Weights of a small sound classifier: log mel input, 30.0 epochs.
Rows from block 2 of a small sound classifier, named by matrix and row number. Each number is 128 + 32 x the weight over its row's rms, rounded and kept within 0 to 255. All counts start at 0. Numbers have three digits each. After the name is the row's rms in percent of the matrix's.
After each channel's rows are labels from the 100 clips, of 14976, where the channel reaches its highest value: "lies over" is the class under the peak. Only what is clearly more common there than usual is listed. The data: short made-up English sentences, spoken by a formant synthesiser in many voices.
# conv: width-3 conv, stride 2 (model.blocks.2.conv.weight, 144x112x3), inputs 0-111, a 3 kernel for each

conv.72 095:102142142163171171097129146163094115158085059201107113102100138123095127109166142157117173150073129109188152085080130137121128128159093164155092167111140146126159144190121107127132142170141123173157164148123069175105144063089076111112129078115157097161091118088094172117132128129115103162113183198187126167185126124046156157113141089119113174122070146100089125192117132129125052118061107109072081145176192111115095119102142133111086162149117125169126167138139065087113120136126131146076119131120126063166074144128153092126105111125133070095128092166112079107147109105129086152136114093142104149130146152139152097090171168119129139182168145117079155110132098108119120096104130079142102065074104120186123172127141120089167142140136179181104110143055154106102142129118129143146077192125096174183176139118136078124099112156197115128138126142101095096116108080100150097137109131165108091114145112156111196092123137040127149135105139146174106169069114113082121153082171118109089096164169124127087130117135078059194
lies over: /t/

conv.19 102:109118127143122171085156195058146184128125181098091144147141100125131131091145119079158154119106073132127142075162092144117154097117136156086078078143158095122145111134106100124157173164104098109156078135156118113109091100157168138114132209099106130113088147166140097094175088137197139095051144135083080102102097104132148140161108183135149152154103108066113110062148152118148102127169105105122137108202090144122160063118096199137105152110121128116112141147132107068065123158095189151141068134167073136173166090183146080095088124105126134135107189130104096123107098156104083172170131138085030109111144141178109090134085166157055144149119127095122073159192150142130142154121141152138203118207178135109127126076160114128110143078144146127056113122113109117186070124136154115101158123096047129176138130170140102134150103105155150111124181184154154134175086111125124190181139100154135149151114137122107169107167143109146140158108122118156104112126127194169096155106104124123111146097156119112075121158110192153085
lies over: /t/

conv.136 105:082122135130158149100164146108184155167176137206246063110155150172127061126164125159094088149106172137202120078134165083094129123116177149172147142119112145115128096141153156143116079094184054137137122105163065102223123177116096140082158137170152146068137122131128193080099082115128130119123128142133156132118106159102115116093171178139057114124130119119143116114144127142153183089041155121115141134163114103087101106152164178174136158167109087140162089105082072073162140145119123135120138156089096145124130172113076152191108104171108103136097142151072175118102182066140165131129107148086162105133163113051182150117104144124095155078145126115135173091178148128150136102129147112144090112087111114174147117149117150137198095114141182165119146147134126113119139126147093101118112128051098197138075130096146104185101122087130106148097177144073125140151099091143165156116131158102145130107134164158125206148123144081147180118116159127131137118155136109140085119119111112112209111093182141074146126112127113090120
lies over: /t/

conv.66 098:106126105154133155127145103121155154127083127121073136120143120152067150134124126169117035057115177128181161115102178138113148158111079160119152111141157109125131162133154082177126177058150109146125144078107101107153110072182145135146111117141175168103056134126185123105117098128154115109096152177163129063097147121112128134138118074134128090151117122065069145182139137106109167184092087123101093077181179158144082111126142107140127114138150083111155088118055101104126093088178114127096090142111093129130105073092130117095133084174112138151110088101172139125131105121126143163124119150123132141129192130121090090128130142096110165203122119142084119149076149099135198034092232157101124110180090104144132135133136155081149108156061149096160150145139160138119082103131109103135137146170083143150112134153159122116124140068171148175045126247097083110083133095121094089091192103144101086104144088111074171082095150100086128124095110115184151119141129140123141185149105164077104140142128122093129142113168149089089
lies over: /t/

conv.27 108:134123137174095101125153185132126082174213160196162104100180200092124123118089145121108181135139096156112141094088106148155085147116158094079131145152163164100087146061107175111107132156112083131170190118062095179143059134131102167149178125095119121171124138142145170148156093135130129091086171197113133104147144163156120109065155198131117124107087127083128149141147123107127125099107171145111192135124050180147155117112081150085114131145150110111184143134093113184068129149124094146129128152157103135133151152129126170131055186087136126094137112146125112087171153111142137080145130189105086135127122193134102143087163122162114095120110182111174119107122158159102140151171127125124123086152152023073123112116118118111098130179120146143106082122138099131099149123051127147139087113108135167113130110147109203058147096121178104122131081096148171137136127162066131112086115161148112088108117134170159152143110113128140125110101130178187124164110118135048170202189089092154155147139142117203095188130095082111140
lies over: /ɪ/

conv.25 108:102175106166108102133093073172102109131098123111076140165088130079185164089113173117136096184031150153107126100079097129076123156047148154106134099140161139147094098132137154115130125175171181104116122145192130131148138159120125045127161109128082142095090068178139133109157102130095125156167159180112116121144170146143158108100135124109110127125113118126111130171067180110159143127175090103158145161130168129183156104120118112120184126161157112111153103091140140082203122108165168153136115110130094164144127078179111134146151156098163123068140206062119118087164145106141136042129123129080156123083116186118171147090122091041184195138096148188126142126107159123131111129080149148106123133163135158116137109099132101123187120096159137080119149084119144150125112119118162100084116145133181083079092216122123140106124119095081148165127114106201046087103107097140101156126091151163120112132129144066118116126127101146112101084071153117201121176144063130106072140165139123131174142155098097160094135092166121139187
lies over: /ɪ/; /aɪ/

conv.124 107:084096071139146144176144121121186064085149161165103118153115080089169146116097140117151192161121146196136167106143211105134083134176148127062145173102098143119107145201123174090097158169069120068162119078159092136180128135115163112128059147134072134082142141109077144174162080153193175129104087130171085152156115076139119126095154151112114144154130130157093127157150108133211152090138122129146113164079099075135192138158110152132147132138138123102145068076127098087108109150116089095101125130140126127149149105170126109118112094107135143097169085168101110134129200159104161155136070149150113090119084131126110104100149070144099124121098118137073137131126184121184053178127117135118123149139141104195201134083070135148098126175124092138162146120111152123187132111099099130236153133073150114121091111087154135155144171082076132137160095117109162133117145156151138122059075124151155170086141107110149119184102102112130100128122117145123185172152139108087125111155167086095149207089108128125125084132171152096132
lies over: /tʃ/

conv.48 102:105206130106102107123118155166163118196157121148133102143095087137096157205119135113080119102146130094158115118108152127127108130167137144092118118100231098112182121138135171125065082100139078215127178169107096091181125130134170130091174124178094086122159084128100145120154142100154139164165124137148052125134163203131119138120083122186160127136127146172156143128117148152081127120110079097070161094084142140108113077139147124162142127066093098174137154145126122071158155120130102161141110049097132140079106142138156118091098089136159157148086119135137124111109093115099175122139150162160120137143112168133134149118108151137139127106141132117122120158094105133217137162164117093163077149179104131077186065221105088084180142108131122131050103142132071093108158080123156143095136152104102101137092111110115143107125149166121107160071141156165141134118078092181101185054177140160100155163093072123114141099155137109173125170072093149128065147147153160122082111118114164160161129146158182130059118118071071145177
lies over: /t/